Weights of a small segmentation model.
Model: 48-pixel images, encoder arch resmlp, encoder norm rmsnorm, encoder activation quick_gelu, encoder patch size [8, 8], encoder layers 8, encoder width 256, decoder norm instancenorm, decoder activation gelu, decoder widths [32, 64, 96, 128].
Training: soap at rate 0.0016, 5900 steps, batches of 128, held-out accuracy 99%.
Data: trained on scattered letters and digits in many colours, 195000 training examples, 3.9 epochs.
Rows from block 0 of the decoder, named by matrix and row number. Each number is 500 + 40 x the weight over its row's rms, rounded and kept within 0 to 999. All counts start at 0. Numbers have three digits each.
# convs1: 3x3 conv (decoder.mid.0.convs.1.weight, 64x64x3x3), inputs 50-59, a 3x3 kernel for each
convs1.0:488548461506479505438473483508497569478573528536618512530411491505440476563557481489491460496554485468436476536510502494539557496569580479489480470548551435476513484476409551517508477440502499462490502497523545468516485515527465519524462474477520455433542452512496525471
convs1.1:541526444484504462488490428532532478426536509538472497447494551461422561484469491414477473516453450478510473464563513576570582499568571547492511536531518478481491502429482562509492469504437443406485513515562448471490490457484528560482493537543437539471482565456433447505
convs1.2:512501555459472555541506481478559494527521498477615521486544474516576522501570449460499514486530567478449406496561491529576479492555497585550507524546517519509506554513487445540499464534458500509448479511428473549544469540526428421460500495507488517500493469532477487499
convs1.3:489482481451470525487494517462487464500490504462503469527459448472585495559511516547500502536612510529437551496456507487562531482504505412481450528456502419420466452417377510527538482476549501494495522504484560509490469467460451498478495504470470489499490494478430484530
convs1.4:499516482538523494538558492493596577471506526486534484425452435490512505486544453463560495491434509474529468509466507544545543439474475556525539553529543520455512420464488471495496452541480450522513451496436524474484498492478455526494474477518505505446432475481535469516
convs1.5:497489508473481507502488502467480494423565486486518471473471443483499507485492481433462462492517430441532514535519595602511560506514561513509470472550485510548463440458441503346418467508466516498513517408468488488520511503502489408514502469515485523444576584538531523499
convs1.6:484475592456474530477495489504518498555471499555511461512538458481558495433467457473475464514500396453477506512589509570590516512529550568490535552481577486489514500575495582483534523577508540523418544552469512475533550579534484509539424529523493498477469453492492501488
convs1.7:509537569413496487536446515537563415549534458563502456488503529483449508523445514481498480481502384543505507515458512528594503532519527519466519494608476436498469499523562500540547461492500481501474577593454495467459534495501551426481535469510480521501472537542456492440
convs1.8:455425536446448482491491495494513473539495483511491491511433476414479512495447524488413453509496511524531502480506499478518536527524520504547537432435549478478463510507515497554530493495446543454440550512392454548469481513521534507511527442495472549524521533456501484500
convs1.9:591508531431455469469501474546495484541552575515528454491489478534512526532532431477461541497439503515492501484467441548546550481473417498577512489536522480534471419432469507422464488505478524552505447496524493509474531478500437468532501496535526526528437522459530537496
convs1.10:509491461491412499509460533425511466509587560525533467477494497515439460512562455509485472506441500498525472507464475538642595464493529500553471454506450448460479428429443519526500533510404437573467493544505484567519518523539507588478524465477526525477571448478485506471
convs1.11:450517470505558594476518526524492522478532478496544513441558550519493480455529469530468464500530495496446463466545452509470453476475472431459469537476455503468401451450485468481506424457531510440427505455514540449477480510486480385500535490509489487448456525473479476442
convs1.12:511458524540509492479441526528540510556510436540513488484436454444577538511513497511452490526526407549524461524521521534559580520501526505512525486441468545477493543451446491496452511598481501550511493468448452515481553516536475556483471443527498503446472591425532492439
convs1.13:500548486546515500434545487472563488613524468472551483497493455570494506471485476545458458474529493458405521546501496484555505522553524513549562558510518523534480480530522441499483496544475492481507563451518515521505524533487506479501480551479491512473437532500479547487
convs1.14:458568584459528497514503500516469512585495557508479480544519559469470471533554461500587468476490469427470466541534506510555488391538492515502530505476502469426467550476474549462479535474603477465527580576430475489557496510490519499569515485526530460508525473500563455513
convs1.15:500466515510571521445478480467511517460576506534522506507449460457473488428519476431426478505438444467379519506592510528586537522485527498478469494504496518374489507419425497529401455484532470524476540482533489476485478454444474553528483591548524501510488566466454525581
convs1.16:530486510447448484546512492528560562545521514490477485550550474460525492494464535463514471499507475466475570522541481477469519480563536549499519560617535549484496514476516549408515549400447497508500518440387519505501545462473487463468542497509452482525512480522435559480
convs1.17:507530474500543483459467505508494506493467492494481515551476471468482560482474424507481439487571520520473528502543476515501511493605510532445474504495482531543461412468426502452470533507458526518488537420577472481478486527470509492427513568524428435483533498482510495572
convs1.18:463432447563477460508487520549424494522566510565503477527474462499532443498439577566523514470474554520417505550478469571586529458514540437566484532521501462438505575533505456572531489524540451510460505543481431491500461414509550595529517463501514475495531608488561538502
convs1.19:480532518472559458499623528498523536522557513493499544549419526548506517476528477432518466474491442496532509576557523429518545493512543477435526469529381537498505518519461404491502426458458483477502520437467504446432468482572437510456499452510462471462514552523504527476
convs1.20:474519540537531522500459471547483467499589490444504519524517511481597523496522486522530496451427422463485379501531509583616588524535550453494444488537472504501442532519504430409453458412443521544481536487537491474553501530501447539487502496493484535535502516477480494446
convs1.21:512528481447548555504518491514514474474564532519538528508493508464512402585500522519493531453447462512527487470543453577674582526497542511457487521544468474403511486514544455478468474446541458565463514489488473446465491529492520527420374509463500511470450542497525460446
convs1.22:509521485472576482551522525499506448533500452545487521521528464507502479496483441468450480531492509478476478497600473489681508547572540445467479478571523500526519462435442422466409477422440496505483503577471534502482499488535490492493546549494485460489534470537483446483
convs1.23:448505474454491480541530456516553501495476493518465518466490457519559567521494487508467497554413461532449431522542508503565554476479499516468474516487471532482482499469466451516449440442446479429531523508471503441450466500371461601556462542503511480467440503531443500505
convs1.24:556505548485495469483551508470498504554507496559526502450510513509537413514491446524528524563571506454495500488494522524564497467596556514483447482547399491524496494512478608484500516499490477431520500492492444507624464440505599516476444411464545499465488527512549466533
convs1.25:510446532413540550510495491543524519456510549466474511420480539492490614432517516426560543464584537435548466476471503528529541500513479598529595448471530493465485539453459482506539541476462485473470565529574483522492553466590480502493471483471569481490511501469520536559
convs1.26:515438484530529432481489483554475547552503456505526517527478441463438533459526442566491494470454439518508511462478463473599499553475472509476481543511560454510573495484510490434418455559444481508548530468540509455498461408529509513521464499545578511498463487475488468489
convs1.27:523514528434391473508472464477453489461494499547517511463390456518514488467550473529530516437474432470466519514469472529557452547451482449523461473436496480436472527513430487452503443542465506542475513551459485561538407466491484541555513564524488541458477510510529519518
convs1.28:538496453497514486549499533431516416506504506450498468460533564491443469450515524490486437513512465481418524524584499500630584473491503488490520519511503519546502423390509389416537530528499540503518503490526505551502448517546469510504536506510449454506452452474454430515
convs1.29:456433533541522565484499507462500535473470535524550513459446525555514455497485510485477459439469428488444538475547507533563526504554434490559469469478488493528510482458476450457442499472475450503504548542526488450466520552547543533503481500452544479523459414460546549481
convs1.30:525486459521560485457496468441485502481526529502565494505512528507417446585518493481463532469436520517449473519564458453550542467479543498500452496517502480512500477443509499459476490562475519478489531587429526418467467415459552499528521552561542507426463454538442443518
convs1.31:535502503422523480518542493497547490551548474546528533452551502465542499501489566453512514509458407498535450512518432513630457496496501475513543528558563470481504486462433449440474463442465473425459510466436547465512471465489430445477492522537461510587475457544479473535
convs1.32:525494530488387449547501479542576493494583524519541496503523510481441445469554550459489479444513501537545505447570434547658616470512450427471434539535526526510536460446475512467504554496525488469503429477497485477498501493527473435486526515457572465527549474489447518459
convs1.33:476502481526539507522541531511489470523545487482514442497516483525557384536503447488524471482521473422456459504532475615658602472495531486499504479523519506490506488491465430412413467396495518500505504553513552533480478513483538505515524533517522485521372510513447469467
convs1.34:479469522521548488448537540532528516440598503466524470451516497488533440507504533396520469540557414529524445513532511524557546514469476486523429500487520553493506545463514534442436443507421467517482525473453491446488558502559476499533498544509431487518496533472528494533
convs1.35:481452439471426481423467557482490489534507513430461428514539457542439532497465461474574498508450453499495468471556517525512509479474419561521533517469446547458550475492468575572516604544493559545525453562477489526533524470487550509517536504492472451477461547520444492434
convs1.36:499458502497403507582498501444463462451560492501572509465501556463395471520467507490508476468526483475507535481559506504636487478488518469478488462551502476468479438480473462458494492505476513471428496508540492505506458503468533508576483506504527514467519528566493502502
convs1.37:511515567563590464496550465524557520540473531444591509502438572521502526540485489493534488496425410474463502540530512467471500511460473468452429529564480447528533521536495417432504468514534527433467611524534505499559448452425499605481454476508508511481461525507523492428
convs1.38:435515541470514516492542499472539563419504525543546511378464499478513535500428470564490512489537488479479490530440480494444418541419494514481441483501511492522517505467528485450450488468480483464510475576526542519561503475483459512455436471515518489507511475520517474493
convs1.39:502547567486502552433411476530476513539521518496509499509589451506476472477561503474421542520531447513525538512466444610587502472564540394557426482562472515429429444503471482451432521501504438586563459459472511480476458517541506445442518515493467617517473489504490487532
convs1.40:536571484503482507492546552468496435539494527493513511476440552503482405493521481543426427530461429503534498538526554548553589461492476504453477535456486508513501494524435478380545541541520536515486506492561456481521546531447455430474396539498455544563430477453459458528
convs1.41:548529490485491533526468540515532544484531529516445535507469530501496427523522454424396493497555460447484483529485501585512510570524486530460496506478453502540485448436423544559483463468473479440487484444437480561534439470527487524477497446458462524445468428462506478498
convs1.42:502554517527538561500561514504462481435558499592510564438463522479539502502463454427432496495420466487490447420488457504623521455554488501445468481543532467499490459473442519520463548522546518554462485488520581516509405441524452457478452543445540469455496562477560467454
convs1.43:460488477528441508545529504450528473538506514459553526551491469489452581495537498581464493499537496522473515452485502578496507509546531433409527513528498461475541497483476541488462532513506484484526512452436530489485567443512573515476524467474492416473556518542473512510
convs1.44:484465502554442570507496505496520530484515501467538510516426516537490473430536461462510454486555497464477422503495506491537434463496481475439529523423508588501522532460511380436545487462520497469512491549404476538477450471469480430548538503501468538495539516467432561437
convs1.45:519472521435401425482415479538472501477459464458419454501504475451497542544507571482452486494406407545514447520465480543606558469505506529526540525413523464492500448515493516595515472495431443494496491561397514470450490525501586545502437530466513511492527563481429521520
convs1.46:482428458505472461528568489514458538525561508477499493499418495454516520575496469516525517516494481501496493492544480493566516520573535485497515585548401486505476515542465472487481489499480480497492519537486516470494544488545482428500443403459478520501413448480479473425
convs1.47:517507480511490469467498499594466524457494481555479558472513570555493430498528411503532513498491497492510515464524473508554496552466495592512516479495476563474457481470476516431484538471506547440417559455525427490450434494474464502519533466445539536557494530493538466456
convs1.48:533515522473496492528480519529557529537541538436546457479510486473502496434467550503531532586585442452552489456485433496614547450505555484535503514462469517459480503499468507646485483548561468516462505441418486520500453518535504449534522497508474497519522430454512538470
convs1.49:513469497472471487479465454502502467498625492485464517506560509501452465483465470527517500519441454551517518483524466478546531456501569517489525471529514477477516465485499417540543570587493460471496526639599492509501501541492535502535492558482505474517557557483532421501
convs1.50:494506503447550561465472539524527548493569556521559533492563454495457533524475487469489485436405455536464496448502545554524483507542454490451464532529547523450487461530521533519480502483524542491500499537508476564466505522498601517568518507484489538493469533487432498454
convs1.51:483480447463457452476444426496503572458512508543458452489522501505507436452508411487498459498531511476473494493513536423523502539557476497506488578584483472451395477499496549523562496445459480505504491496561431448459482526465500498514511529490476561503517543440549403518
convs1.52:558528462545511512489474509436453434477571505509491500551491504475532467430506403566464497463559541557514388507473469529555572515538537449480496445581495532520467493473520495454497503447474505505472473553466540534437445521477554419451526481549432491510489484445459400490
convs1.53:475482485499443499511501455538559482539534529449470519504440476501477552575490622463539443425506481485514464529498509502580550487489534501504516459510506575508436474504486532473487482452453516541526512474485487493507505454510454478515458466456549526525532537514487542467
convs1.54:523481524499510523539501454536536554495469475382434472461446548508551579411510508525491534524596520568498452526499544462494559484470505541522456496402489487475475447509465477519518462465485518479492489527479447490534447475453519551438517525493496522548518498526528504488
convs1.55:433484470477419494472514525509561488510539501525485519464425467521492492522505526402423434487440486514493469551527470539536577484455423527482484538640452478502502501500506545575509496463534449528462491499453523479506494517499528460450495539499460535510424497509526496479
convs1.56:541522495442495436438472491565493519577438576441515557477531529558539506515542519554541512438505500496439503491481457490498525511443513464450475646485543460522494490452495512490479514503463518482518417529518472461488506538441513486503483501473567517492530490471409503487
convs1.57:512455483497480537631495501475522519525464449473496523455511534539517536450497497514518562419520510471449557472441523453541508461504476548511463468407507469511521433515489474436466454470438557539504409514470495498539449487489486586452539483506549520529526519462578512551
convs1.58:491533498552467477499477472528555521510598521505446506488433466499543527503557606480476435457491460566454515493471474477659585509546437507540547494480513536579464505448486515493457518562548474475447520525521453494513486487500479452485512502469491493474481480432585556533
convs1.59:521521452456523465512462454471556533515467489487467516502512463522473518492530440536502553526469538489499502491493525480497544512511447487493552485506497480431487474521480526529458535499437509504511488565526442512545570497523605547512489508493482520446539490540529502476
convs1.60:526532545560595488502568531517510466520615505539487516481491516477452532531577531477495506565380471480426484462459490491533516487485434531503510442508476476480475473459464466492500444454487484443524527515509513538521518507490465521409565485518484548532477517535482559492
convs1.61:503491467498493456500492501499527496480567482533470484448430479514504431466486475438512473516487494476507477477494570572630558502415521460454420423403513491517490444567477522540448500536467556594552481480490517545557513418481526465507536529464474473469448524474505498529
convs1.62:514497457484509623515427515486512520499631595496577560496533467498526578513524490536443538455533533481458490479442499506578548530519474465466480493482485447520475478546529511500418592510526499551492491578559455518545504481487506545543512500416453469562489547515539486499
convs1.63:520537468497492476506486470479623473549559528488508505506496530480522477499551445518530485449508568424463463493495491455518550523537498504446468519521450565488485434566515430590495402506442514479448504443482527480518454530541468432505477464492521479505562487462564471530